Weights of a small image classifier.
Model: 3.12M parameters, 64-pixel images, arch resmlp, norm layernorm, activation swiglu, moe soft, num experts 32, patch size [8, 8], layers 6, width 128.
Rows from block 3 of a small image classifier, named by matrix and row number. Rows with one number within an expert belong to one neuron, the router's apart. Each number is 200 + 30 x the weight over its row's rms, rounded and kept within 0 to 999. All counts start at 0.
After each expert's rows are labels from the 100 images, of 14848, where the router gives the expert most weight on average: "responds to" is what is common among them. Only what is clearly more common there than usual is listed. The data: larger renderings of crowded toy scenes. In brackets: how many of the 100.
# router: slot weights (model.blocks.3.mlp.router.weight, 64x128), inputs 64-127
# gate: expert gate (model.blocks.3.mlp.gate, 32x64x128), inputs 64-127
# up: expert up (model.blocks.3.mlp.up, 32x64x128), inputs 64-127
# down: expert down (model.blocks.3.mlp.down, 32x128x64, transposed), outputs 64-127

# expert 23
router.46,220,210,251,224,212,231,189,194,204,167,161,165,196,201,207,206,183,178,192,196,183,188,204,166,140,205,170,249,149,197,200,198,234,227,193,197,223,223,161,195,174,220,261,195,239,193,189,219,225,193,251,246,143,164,173,236,182,212,172,234,261,192,227,176
router.47,195,214,200,201,176,186,172,193,162,207,214,225,161,213,235,220,221,158,183,128,157,212,196,143,206,140,242,139,284,219,253,202,237,207,191,196,224,170,142,158,235,194,181,224,202,176,235,182,156,212,239,169,211,199,241,171,188,198,185,210,189,188,193,230
gate.1,220,268,180,159,177,169,201,218,222,205,214,210,212,226,220,213,194,188,229,272,196,261,204,233,203,182,237,180,189,193,200,141,203,196,135,214,251,140,195,175,179,177,212,232,160,172,144,171,199,195,161,202,209,220,158,194,254,204,191,163,152,229,186,212
up.1,251,232,192,144,219,160,215,187,189,201,171,257,237,190,164,229,190,199,229,212,276,253,237,194,228,225,195,190,202,241,200,141,233,203,180,253,214,138,200,217,238,173,203,179,174,188,204,195,226,212,231,204,117,197,217,180,194,211,217,192,202,206,173,154
down.1,235,222,160,175,208,176,176,196,217,160,200,123,249,153,230,196,210,236,257,146,147,197,199,219,239,200,237,189,242,186,218,245,158,229,136,221,216,186,213,182,203,190,189,198,194,223,227,173,191,240,209,258,197,178,210,213,211,201,170,175,226,207,180,216
responds to: car (40); hammer (34); largest object: car (32)

# expert 22
router.44,199,215,192,235,200,229,226,167,184,208,174,192,187,215,216,211,174,192,172,145,232,223,194,151,205,237,209,197,272,214,241,200,200,181,177,157,173,145,142,175,228,213,204,262,134,189,201,187,168,224,206,204,134,186,223,169,202,212,194,222,163,155,153,210
router.45,159,190,195,223,189,239,180,203,179,222,154,175,213,207,195,243,204,196,169,135,209,218,206,157,218,198,193,210,299,211,201,195,201,179,150,176,179,180,165,198,234,206,193,224,164,181,205,194,131,197,215,194,176,195,235,161,178,219,177,219,144,160,188,191
gate.3,196,188,174,190,176,160,233,179,211,182,210,182,170,163,141,216,194,203,226,208,179,173,215,177,241,130,227,201,203,167,206,218,199,165,242,189,247,189,224,188,205,177,263,138,213,232,202,178,203,162,205,223,161,234,209,180,181,214,218,133,219,227,211,236
up.3,177,217,162,201,169,163,246,177,207,163,213,211,171,199,208,165,194,163,198,177,159,218,205,206,190,184,233,263,205,198,190,199,223,215,200,160,235,195,214,200,171,147,236,176,179,230,215,139,191,231,229,214,169,229,213,176,209,210,252,198,252,229,239,257
down.3,201,249,195,222,198,148,196,181,246,185,205,187,181,221,219,240,189,171,211,181,260,196,230,212,223,265,256,133,223,158,175,225,166,192,166,166,169,171,198,189,196,159,200,150,220,194,206,160,193,242,183,181,252,210,208,162,193,194,193,168,153,165,219,184
responds to: rocket (37); dumbbell (35)

# expert 15
router.30,227,179,193,211,223,284,193,197,160,214,135,204,212,181,246,219,187,194,225,108,212,234,154,164,199,250,210,249,213,237,158,217,201,197,159,203,186,193,179,253,168,210,148,217,154,188,227,166,205,198,219,214,135,211,171,187,241,186,186,243,217,181,233,174
router.31,156,212,208,214,207,228,181,170,158,226,173,192,178,222,267,234,214,201,175,128,206,215,150,171,185,215,210,227,277,212,205,167,242,239,162,170,196,180,133,258,180,181,203,228,157,160,203,159,193,151,225,212,152,211,198,200,213,194,187,192,218,163,206,182
gate.0,231,206,187,192,197,214,168,209,209,199,193,236,187,178,201,217,187,224,232,205,232,195,277,218,199,191,238,237,175,213,172,169,123,172,177,213,199,177,217,206,229,191,210,237,197,171,218,205,238,191,193,203,225,159,196,183,231,270,219,217,189,140,210,192
up.0,182,200,123,204,200,163,237,135,192,210,245,145,209,199,212,120,210,153,213,196,169,210,175,201,224,190,164,198,206,145,191,195,212,182,236,219,229,165,191,189,183,236,217,123,238,266,231,204,234,188,176,200,139,204,222,184,185,205,234,186,199,239,236,218
down.0,232,194,193,232,220,237,236,241,165,225,213,168,221,159,171,209,210,273,191,204,168,206,187,227,200,186,221,173,109,252,176,228,169,159,254,249,211,259,268,190,202,159,221,225,221,231,213,174,174,193,164,190,250,167,151,212,219,235,189,187,202,261,184,174
responds to: umbrella (72); largest object: umbrella (55); its colour: orange (26)

# expert 2
router.4,151,183,202,215,182,207,197,215,120,235,176,212,209,225,202,170,231,196,169,102,214,226,183,176,207,202,216,177,291,203,214,193,221,193,158,227,225,183,167,223,239,243,212,199,212,167,161,248,156,200,202,172,192,186,205,216,180,151,176,243,198,174,169,188
router.5,158,187,244,202,179,209,207,217,138,201,190,216,173,244,213,195,209,223,179,136,193,216,176,199,230,187,217,162,293,228,244,183,217,192,176,193,219,163,146,231,247,241,187,198,196,162,193,225,170,185,171,173,217,176,192,246,191,195,183,233,209,178,193,205
gate.1,183,145,192,220,210,197,198,151,211,238,257,188,164,192,227,167,184,224,154,227,182,229,228,205,186,146,279,163,188,168,235,232,211,194,190,185,192,167,198,163,211,228,245,178,255,224,195,196,235,194,178,196,238,173,238,210,209,205,175,261,174,220,191,213
up.1,269,193,206,156,212,228,186,286,197,235,186,195,179,300,212,244,176,137,262,175,194,227,221,190,244,141,142,228,210,215,220,199,212,164,191,216,218,202,196,148,198,193,195,186,193,122,181,183,191,181,139,198,210,214,201,265,212,207,201,202,192,251,186,216
down.1,201,223,174,206,169,196,196,236,148,185,237,214,208,232,194,219,174,209,201,164,144,172,152,187,205,206,238,148,261,232,168,197,217,168,222,241,214,208,185,157,153,173,187,174,182,168,165,194,143,177,249,172,227,153,174,242,203,214,236,159,231,215,204,187
responds to: light from behind the camera (62); arch (34); largest object: arch (28)

# expert 28
router.56,190,219,244,197,167,214,223,202,176,217,183,208,149,264,188,198,231,218,180,128,181,174,163,144,165,159,216,175,204,243,216,189,205,173,148,195,161,263,191,152,159,183,223,224,128,186,203,259,214,215,258,196,176,179,208,235,241,173,242,185,240,214,159,239
router.57,193,242,199,185,160,176,246,141,235,229,209,163,123,226,226,187,216,177,159,180,205,204,192,139,157,171,209,203,194,201,212,209,171,196,196,199,183,235,199,135,230,159,258,187,140,206,193,249,180,207,257,209,189,180,158,246,194,184,198,187,204,169,196,203
gate.1,185,210,199,213,185,228,228,170,234,245,182,189,168,201,214,203,170,174,227,222,243,164,182,194,252,193,263,186,230,198,191,152,248,158,226,150,208,199,151,166,192,180,211,198,221,230,211,221,233,207,167,210,186,210,230,161,194,229,181,226,211,176,207,187
up.1,269,192,194,189,196,220,228,177,206,168,219,210,184,188,190,243,155,205,226,187,169,177,214,187,139,158,220,173,160,221,156,231,255,217,210,222,205,213,197,180,228,183,208,206,166,191,187,200,208,188,227,209,237,226,150,239,210,156,207,156,182,176,198,206
down.1,206,194,224,197,216,179,203,200,237,228,209,182,193,215,227,208,199,196,219,175,182,215,234,105,171,143,218,176,235,223,209,155,225,197,169,204,204,242,210,165,221,196,212,163,167,185,187,210,162,214,203,211,217,209,233,176,232,189,189,154,218,210,168,268
responds to: barrel (85); largest object: barrel (71)

# expert 16
router.32,195,206,207,211,206,175,197,141,160,179,207,242,204,214,229,185,220,237,129,183,179,204,188,181,193,171,219,193,222,174,194,190,220,217,164,160,219,202,193,230,227,229,209,234,154,176,222,252,158,202,249,243,190,209,212,230,159,137,193,172,184,186,159,195
router.33,210,246,201,214,190,216,245,199,151,249,129,198,215,181,206,201,211,212,162,207,195,177,199,166,200,216,214,230,234,141,171,197,205,178,181,209,180,196,170,221,179,199,166,235,188,159,205,239,208,150,266,237,178,200,189,261,192,197,222,206,178,200,187,168
gate.1,159,189,194,220,191,207,183,173,213,223,207,182,154,248,179,208,161,217,219,191,161,127,168,178,236,187,271,210,203,139,221,179,220,191,207,133,210,175,201,233,197,221,253,221,237,198,178,200,197,217,177,212,215,200,200,180,210,221,206,177,163,151,220,171
up.1,236,200,206,194,169,238,218,216,202,143,155,246,242,239,191,188,204,196,157,181,257,208,223,176,206,222,185,238,135,230,169,240,186,221,206,221,155,202,193,177,233,179,191,205,122,218,220,207,215,173,256,194,187,252,196,247,179,168,158,210,194,210,143,235
down.1,181,235,185,216,146,201,180,225,243,199,207,177,258,165,176,158,234,197,245,244,191,183,183,214,260,192,210,186,159,167,209,205,205,207,193,202,235,240,232,185,202,171,214,145,194,270,205,174,205,298,126,248,209,177,155,197,223,182,156,200,163,207,144,186
responds to: umbrella (41); largest object: umbrella (32)

# expert 6
router.12,243,160,268,218,175,249,166,212,145,180,163,184,215,220,159,200,213,268,201,138,251,204,208,165,217,211,217,210,156,217,213,178,180,175,207,214,221,176,172,197,210,186,212,216,206,188,225,218,224,189,259,145,186,213,207,200,218,189,172,214,272,183,229,178
router.13,209,195,221,215,183,274,187,237,201,222,140,205,190,199,199,225,174,175,208,161,217,172,201,198,171,221,192,281,206,201,162,194,195,189,174,238,197,176,208,186,235,215,200,205,240,220,161,228,250,168,262,185,182,201,206,222,230,242,203,212,198,190,211,183
gate.1,227,177,272,217,259,182,222,232,139,213,163,159,229,214,171,194,200,222,185,212,216,165,188,221,228,194,199,231,194,191,240,205,212,275,222,185,157,209,220,195,197,222,224,185,153,264,245,183,199,200,153,233,206,166,185,224,200,213,237,208,165,198,214,185
up.1,182,241,168,183,178,199,227,163,234,175,189,218,192,234,186,197,191,174,179,218,207,176,203,215,231,198,230,216,218,190,193,186,208,160,202,181,236,177,231,224,209,184,198,252,179,169,174,213,123,159,233,196,173,225,199,221,177,183,246,187,203,241,255,227
down.1,158,202,149,213,222,196,236,181,217,186,178,184,220,165,184,217,250,216,242,192,200,215,145,162,224,161,231,213,174,146,207,143,224,231,238,156,204,167,198,237,238,194,217,225,182,208,209,221,172,204,211,216,187,190,201,187,204,209,180,169,235,215,210,192
responds to: its colour: pink (28)

# expert 29
router.58,178,256,197,240,187,239,157,165,218,183,186,178,228,243,224,208,230,216,201,178,221,252,205,140,204,208,218,203,200,260,187,197,229,215,188,183,236,208,192,197,209,225,221,201,134,171,189,190,192,219,244,231,181,158,164,216,175,236,118,268,229,157,206,211
router.59,181,233,264,214,199,255,208,201,135,201,211,205,201,179,213,199,208,177,196,142,256,212,204,153,182,213,198,169,206,259,194,204,187,189,183,273,189,219,176,182,157,194,219,180,161,192,205,175,241,205,198,209,178,195,172,199,230,232,123,274,277,173,197,206
gate.4,214,148,200,241,192,219,272,183,187,259,198,232,199,176,175,231,161,201,206,212,260,193,241,204,175,182,224,188,188,195,185,224,172,186,175,248,229,213,174,156,213,140,248,194,210,268,262,141,221,243,176,235,145,242,214,234,211,214,142,182,171,187,226,202
up.4,140,248,193,161,208,163,191,192,184,189,229,173,173,191,201,159,246,203,192,246,180,217,180,209,236,189,160,178,222,211,195,243,156,212,234,188,221,229,251,216,225,206,154,188,206,131,130,258,171,132,218,193,245,168,190,168,188,173,216,196,222,194,208,172
down.4,225,189,161,219,197,231,244,249,181,170,207,190,189,193,222,215,210,259,161,221,247,196,201,182,181,196,243,209,210,213,165,164,237,153,240,217,235,244,204,154,178,133,185,231,202,182,184,189,222,149,229,214,165,153,173,175,180,231,222,192,182,225,236,241
responds to: tree (42)